{"arch": "resnet_bottleneck", "image_size": 64, "grayscale": true, "crop_scale_min": 1, "vocab_size": 15, "norm": "groupnorm", "activation": "celu", "widths": [128, 224, 384], "beta2": 0.99, "eps": 1e-08, "max_precond_dim": 1024, "adamw_lr_other_params": 0.0018, "epochs": 1.5, "final_lr_fraction": 0, "adamw_weight_decay_other_params": 0}
Rows from block 3, named by matrix and row number. Each number is 128 + 32 x the weight over its row's rms, rounded and kept within 0 to 255. All counts start at 0. Numbers have three digits each. After the name is the row's rms in percent of the matrix's.
# short0: shortcut pointwise conv, stride 2 (model.blocks.3.short.0.weight, 224x128x1x1), inputs 0-127
short0.3 099:090149146149136162117096173102163128162114147140150137053101127109122124060114115120110128087081084101169093119137112103133116160117123130087098093187177129137080044138145117124102143160171117196135113133173071121130109138133175117142182102100119110130113092112086124129106095144096084020059173160104113142063166137150168168176083167105105102091109153107144121145121157134171171116124
short0.4 087:144112123088144137168139187171128080137113125172170137110081058133051133115092075091118164135119095134125139142079082052091125145187128101181088126203129107130119142112147111120138184131152171189109103107141095080139126125146108148129164133126091147151160133114077077165169084155137165093159158138164137168115130131093113087147162141125133133146166079144099068076060108070147124153107
short0.5 082:201186152131121153116099073117069130077108100104170163118100103070142100152114158091133152116190123110188130177183123162123109167182114136090096113152134140148149118088133189165109138158110130085089143080059118115165115099179122136117170215166153149078130154151122124103080082161086158152123141152085169157131082132198158095130121125138104136128151133166089099142121092115103136134093
short0.6 097:145161078143076101131193115122144122122136092154113113078085107113181118085136196153123122155086070155110148115105088129111139125116135097127101132126140104146141176172133074173172097119182103179153112104140192110131073137175143094105129149099116146126127131158103055068080084104160133186140126118122177157162099140161106147158147154167178101172196167211135142118152149136145163075127
short0.7 102:065108140120144091143182112105118118169085123113136091099136127130102101175094137089110133123094189115117135135115067202142084076124088127122082070145166131139122130172115188110197127086136143178111105138155128088088164089155109078134089101131139123195090143178106220178130113125159188094175170134101111146173156137121106129117164149096141195111104105153155120117190137114123115123154
short0.8 109:118215115107193039164079117147169129193105136116134113134090157122111146145096134101151170164080142146163125125082182133148119166128137181125090156163142121144143144137152125127108110178157150151144115039169133143108181181172160138101119150177118124140142139152108122055184134097159137121116185133079136119112106103145090100076069091132161158127138124143065183118106184152128145127127
short0.9 098:116060098086172144141184097137087159118126068102120176129138089084110132120075135191149121117106183132144128112152139076082174176120159199109156107145164092134174107125148159106165144147161101162094156133123131134096136201134108130167128113167068159163084152110135136176103142052160125096146153111138140151132092135129155144152070163143086116123108168109091163045141126125197162123159
short0.10 112:120082052103088095120191104172100138117181114098153139196121110108190171132191176115145140166171125135134132106146113104169072157071159094093072151091107170156121092176103096104114098141112157139189171135105145102148143147050086158150147132134133118154117154141125154177084134111173120152148113114131081157109129146126131196165101145093122119057082128102105179114163136142126160117171
short0.11 108:109058114098113140129117104106159209127115145112114097085124124151100102108077103128122078149168100191166114103151166107138147102061192201091120138134111142126132128065106132148084147167135133155108093111134153146079077094174101142175190140110167120114152154089135168216117082136146097130123113143069079156129093141126169092143149135130097120150149103054086133157128184114124132071128
short0.12 096:121158113101085137144229140106108147079059191169152130123115118084107149142174173129106156133190124192116119093076131082138114122108165095122073073128138174166111134104165109060124129104106169154134182136103108117139197135149131105114172097131161157164022104071106144129106147124106123146086128151164140129086128130093147070140136147130163159127105124119178085109134090136124094122115
short0.13 106:130141142083093116062082149075084077177146097166096127105128125105147136117151167153108120112110082172093143151149179079136158145152131152125175103166114089137094161108094151107087152075093170103111157109120069135103118153160078119136095117074103110153107114124118148146115099109119148169107093143172126142143127164162131168102132166147202128176098111140164153189152164030180184069153
short0.14 083:190163110093131117147127144122131114148139163175156120089119123146132118144118066039152079117172134170144130092142148129103089181095198130148118098160130134127135215120143160134146132120136158103073180117166082059104145185106126154089115143182129099145135073130167157134094164086175168138125051045175139086166125118092115083116124139119107158116126130139132133086145103135177089167119
short0.15 102:043063065084152143092119121062098085100157182104127133121140142085164142165079180144098155098101141185171144129135163110089140078115112130120087073178120116095113152135153133118155122125151131089130191117102131082084111143103104141120092088117166168115170181134160186148094133135123097148149123106117094158125102037114108077090113109116137132124086144146135156102102212119112131140084
short0.16 098:097181156155163128140139175186114167093167148145214065148122138180137171049136160163165085101168152143109146119124068159121103127098087110121175109129142133130138081084144105126112190149129111141119167126133129152083151148145187121102139113153125127184139123124107151155194114117077207107129150141168137131081152102100131154177134082172086104126180106136195122146135178148102124102178
short0.17 087:166089113144106090121135161108102133162126081112119136159101152093113136068101139087121157134119108097202161113130135103095159153078190170129173164096137118101103078132136155148132132190130118134183088131197077125153174115134167075134161119142085108210105108151097166123071123127169109112154181179096152097086165147128183115159155120198127118113073174084157103106108152172136128170140
short0.18 096:151095145201074130120109119112108108117082122136110157143095090132036081101119102081202070105137108114055120071085134101126127141129111170120129072096200133094105129127092094090111118043109077100111148168163138119156075083144101143082069084133154105180099104118107135114188163110107148106144105112124116125157109115146145144137109101101142112127066124126121068135189126111119114105131
short0.19 096:136091101137127103076165135086143152117169193159149131091135150164146103150115146159064127143153109133168142109181163079076180114133157142102097152177178136133118098078112153171160152151134085191101128115138109188108129154102172102112138106131146140092110105138112147121184145116189056089164098104105113104113104143121130137138141155173116108103193124158061122191169086196098129059169
short0.20 113:091105060082207115122106157128080087174131081173132166166139137120163129137100164163191110128125144116101184078179139099148189146141135099114105138150116091116093111150157192083131120172117073119177129089155101148120118111113122105139096159046150132106134141178130194125152127090064124133118116081118129169107145114139116092152171120162145090154157143093170166106126091099097208122106
short0.21 102:137186088129131087133117066174148167097120069081101163170167105133124161050191182148083100078106130141115134128109105127089119124156125102143138080153119120146113140149075130114120135086087094083123082104107063129154111172076168178159112113127121107095178105079157119189127078100132156108074115066161100138135105133145130094181144123152077144113084133155173094123083096129103103081132
short0.22 106:151151126114157126130102129164143180104122162171151130050111142124113100086132127138116140109148119096143097148104118188188103102143126114182151103174082137158157173135173163099099136120059126166154065148148123109169106121096101133139173103125110126144146180129148152118177094119123191120169147161176147176165083104140101143142108125158054162141099138139072158193084070213139153119193
short0.23 110:082105066112097146106168113070188170124119126128095108107121081116085151162085135109143076109107107095199147133074127097110097209129145147100162129160111079123119158075099152149136137134128113167127184147130119116114083076159188096078128135120186069119162053131141098169111140153156177120165164104095115184133145104086176095140143131140128148088154125100086170114086125193134118131107
short0.24 089:110072129173129184151159105155135150125131103168188129094184182132164126166116092061088174133099135156123135053170114137117157101144139089141089140151116173138133125117112094147115219160158122176096126084123149129123138144086117088144168128140142144099131117204113215135088191108123126148112087170131152102027137085126087090108109089163111116154153125110104135141150136164125102157099
short0.25 101:164088096108177107136180134099136081144107106154149088056082140068112127175151122164090184166123118178128148157111156112126134108120083134129112144148086090169097144185134156168107124166124093108114168145185073165106108115113125139135189123146110026108104110127164123165126172087138057108200079099145160111121132102167124132199153096097116086127113161109092143079120125135085118120109
short0.26 100:098138076156150148119141143077107117110140114144090125091161124083086105103116187176158127107090107120177091153127131164047121143157141129081096113115122104099095110141160156146159090223114145138049158113098114140104097142113141060107136181182107144157160069138105118155073153091121126142127163148126161165132161131200130145143100111092134109165107114119197167085079133153069182098116
short0.27 104:111077130091134080134134180173173144140169113157126144147158092132109130081125149121084102187116126084178179092133144133149107126136122113072155099040123115087119114143115165159121181096082090146107124110098095098144125122125163146122138189122089079122102083154061139117116119151140135143105112092096150127083078136077118129111126158141172093195115093086250151099106112163155094156097
short0.28 106:120104058147145098135105136178162109165115103133178150121134137086142080181120110114106113092112145181153130148133099117136140190065225056129082115106130135110146154112122127165088086136140094126108119075111120111139153111122118106123108088119068122146151177175130112126105113085124121125045130091158102193156105196098101164184171149192136120130089146079126105068146130082114176136145
short0.29 096:105155117184128120121126107130138119110139173096102128115119147107117097114153084116101069134098140069158154100049133150098123103152123080029150132152124173138096133108150075157136164173117165117071112135138174082158127128144131125085126072213090141117122113132112125192137127125094094136121091073117125227122153077137122093101072067153158128126173125127164103182150080118090108150142
short0.30 090:118079132126150108097130155075136082107135123108110153038104127121114063052116089139101172184127134090097124150149184128147119127133082119143120180107165127133114157137137133154132104076148126094173099094173157138096172106162169077126160140116076158150116104160150172122113124076145078162121170190104125118172154129102097136128151110135099188116031202133146136122054148148133151096112
short0.31 098:088159119139123080150167106140128094167158149156147088065117120136130079158129171172204085144073081055169139118101166099121152104130194157117128136219087148117152104085117111101113083138149072112113082106155180098140095113111137145141098141131154121129152218140126161079117167135177092112108175124169165098115134083153106066175109114064123144140107125126151156148124157109137147112105
short0.32 108:177134122098123100167141093150193098134135124138182159059157124164146149156194153181160138157133206091061136097142157113109107097124180085155104163152088148086124123172134137124090103113174186149161140161185078138136167103143113131079090122114109131127154093120130089137128188111113126118134139107149132128096094134112102077230168159119136099097074127068119146072131129125105120130075
short0.33 103:154158124101161093194054215144059129164193149168130144195120117098124153125136143141152120180129085141143115144095182142140119143126107167103107186133081122060134115148059147129109135162131138181158186091103157081132137118095119085104161097092156145158126138133164126154100137096145085098110140133084137118128133172147126075109148160121139143122077127114178100162128082117199196136105
short0.34 105:070096087021081103176157088151122112107181077160140140113137177107145122140146138135065126102139096098068188090154154108090158104132196161085106155127121090101166118110128135137114091170135084126097180120147103121148120088135100136181094104145118140046115120130110151123109154143128120121107132176183098162100181148174168099113139123119080109116139134177089116127187094125158167165163
short0.35 104:143135130097168130145205187104139177175098074152150185109125138094169166121156107166116114133178143146126160184112103090093126111171134103090136096173103094175113126157067098140131084097123138117113127145193140135105113185092114145127125133112134112177141146094124144128142211071118204129135142089174142105094113104123091052091064147112068155145109142173077111119076129130110138152105
short0.36 096:217085159098112176096166162116108091166152169136135118089134143076160097117097096130201080188164192116091156109088098183132124134171077184131143115167123161104091093129096136164171146123152141143137157121135119106108144122068131115144093104132152155136063124141076101070116120106067136137153118125111072138173097125140109126173088097119132210141087154184094105145160130129143147121099
short0.37 084:104112117152124173100098095101178138115106115123152102107084081072130150108145112125104162151202129118156100169113103148129091080043065120116122155100168148137137143090153103127133134162125107110096093137138170083069103103051125071083074135110149128172150075134141162163114157191112091146083124098154071147172173097149093107161156114126182096120104104103197128097138159133176084137138
short0.38 106:165142141164111097067210155080101166174131127119182149156123125156075158215109099141067105163141106114136151175194115085068102093107126135129128085140116158124159056101076115164151155114162086158097148143111200107132165085133202121114145152125085119109113082128138208138122115166143093115170136107100135118094153082108122155145131144136171107147157129145109153178144103143130135146102
short0.39 101:083131135095151065151134105086103123112193141148147177137098138140116165166145132206099103170095119103154088119152146126163118090157085082137123100119231140173111118137105173073108107129113170109153147124166094137125176116105147148178153120135131139184116141203113183110191122120161135120146119114156198133114160116140172164119143155185144120097179162088157105126068102078149166157096
short0.40 113:092110170135139116142170133132121169101140083120148166174078123152088112073104072158112110150182074125108095133154132139085166104162151162172127121145167185160097177104133093116162092085113107107133161083132123140186128076171102154099063163138097109117114115088111127144089117166161119100135130107122194144138115106146101043151108098116128073155189108182189145171138115085171127120059
short0.41 106:185094133071154107088152130114163150200158137111115185097096111138151117094099143087151125182174097191165099109143104116103097161120067152112143084100189121093145138106094072153153170140143150121104163133121088178135141122188092185165157174095097148142080086127127115100160133117161089137130172103104149114063173102143168209156114126102112175113122133121115103060129103145090115159152
short0.42 105:168130096107092106221140164106104118125148074162131158122148101106134071096125126116130131114137173146149116138112194121092130147118149110108108157191019097150140192156123111138103137103128123153148162106141148114124149105150176108162153146129111133179136100151167151124102105200144096154114077141129114137150178092133202082195164127111119111087193156097125085134212107111114161177126
short0.43 104:091127105171075121096181092101125114100145124161142089115151204137134091138072186102171064066086052124109127187121158138135160139116161162114148134119125145152160112115150096138088111099131122137116110078149138103113120119196079153147122076155147168093124124117095151188128093136090121113107120169100088088147120117135088128144105142089127129188154112204177166130066134081154128119209
short0.44 093:083125098082178092119130094152129187120066184166162107178135149155069114071168075104156138144170161072124128106162126116163103129135108125064148132163181165112130104113115121126093145108158084115156120097103137103132150149094108089133093120105112092149087175160109194127141092146172139112092166109124153174217163120142139139157152138168147194178113126162133151076079128114087183086119
short0.45 098:155202144129135147160125195176130138190127138159085087115164173122105119126149111141110093093122163167132128147063135105164100145119119158107109157088122120085095138161197097130089098141140130077108133150106081148140159150145153118142118075175118110177162200114138168114119162131121188156141164147189121091155137108138061106144101184114116150135154065163097075081160039136163155127146
short0.46 101:121165126126132110167162124115068132117059178190117115061067137091118127142094080086122129137165076068137180154154152134129172119122174090178091047117121157118168076127129145102114155150126159137113163199115062091137172168148206121137120121149148091156117098143122139105159111155134122120088095112143172161056170126140152156124103176118116128100117175158153144160118188149142145106136
short0.47 094:189141166100109070175136186160115149156125119140131204094108136139135163127131171140144138136148084130086222141111139136119139130112125138154142153142238117179086121125170154151141177167128094129139151137141113153091087173076070080104114123125109108131116131145072096121142105111108139133100132123096142097135118065127057180106108192161164097130167115107173103103140156056111179102119
short0.48 110:159101152162093142140175102105183139135214076117085117090154134104166138091146139100178118125129140066119122117089127121087168099106128091115130154195116150141165127129139097136089027090163125068137123085165184122149120128123099166113096088125085113193147158177173135142133132115126146101102153157149134104083172090100110123154202174080110107118125159138120108142071120095098144198143
short0.49 104:126093119134125086077100154167180077082089145167151118145150134181131089100113159191120136134098131139119183128109122058115125202156118124127092073072139120065130135126129104121202170124169103121121132122159127186132137110134143179108129133091119117122121080108125151089180128134166153172136089109149105130102182116082149074043143125104084126096155118141176117105078148114085179136051
short0.50 098:142101124082143140156115139120119176124176111184162098132149135146113095146124135172172083160107129087121099146065100120163088103144160054085129145124141178114174136099117102134136188129127146123168155160074137092082105178104144162075103142149112120095143104074145162144155126174127134104120149097136078126114069077071069166115120077155157067105122135198111131160168095134076137110212
short0.51 087:160130115148154121155115112099107149140134197142180062091152085174132149131162152124170158148137138068083122108160111170157054098094132087056079109134123106132207141041076118124112096145090108123087141139174125094121155111126117129099134137141159084215173138172138160102075175132116143145111120112118116149086179165114114090140174123125132173095140131097163082146159063122141119146118
short0.52 105:128166135131085171131162140151152146143126143151120095130156119086189144088126097084070095171138152122118105145167085164158182115141186122161155095138099142178125113160055143096125111081152106180131124146122126085032154086027142126181147151160151075146137074175107144147189149096100108154105160087177099151162107137125132182109156150113145097125111170130115137095115160141135164164105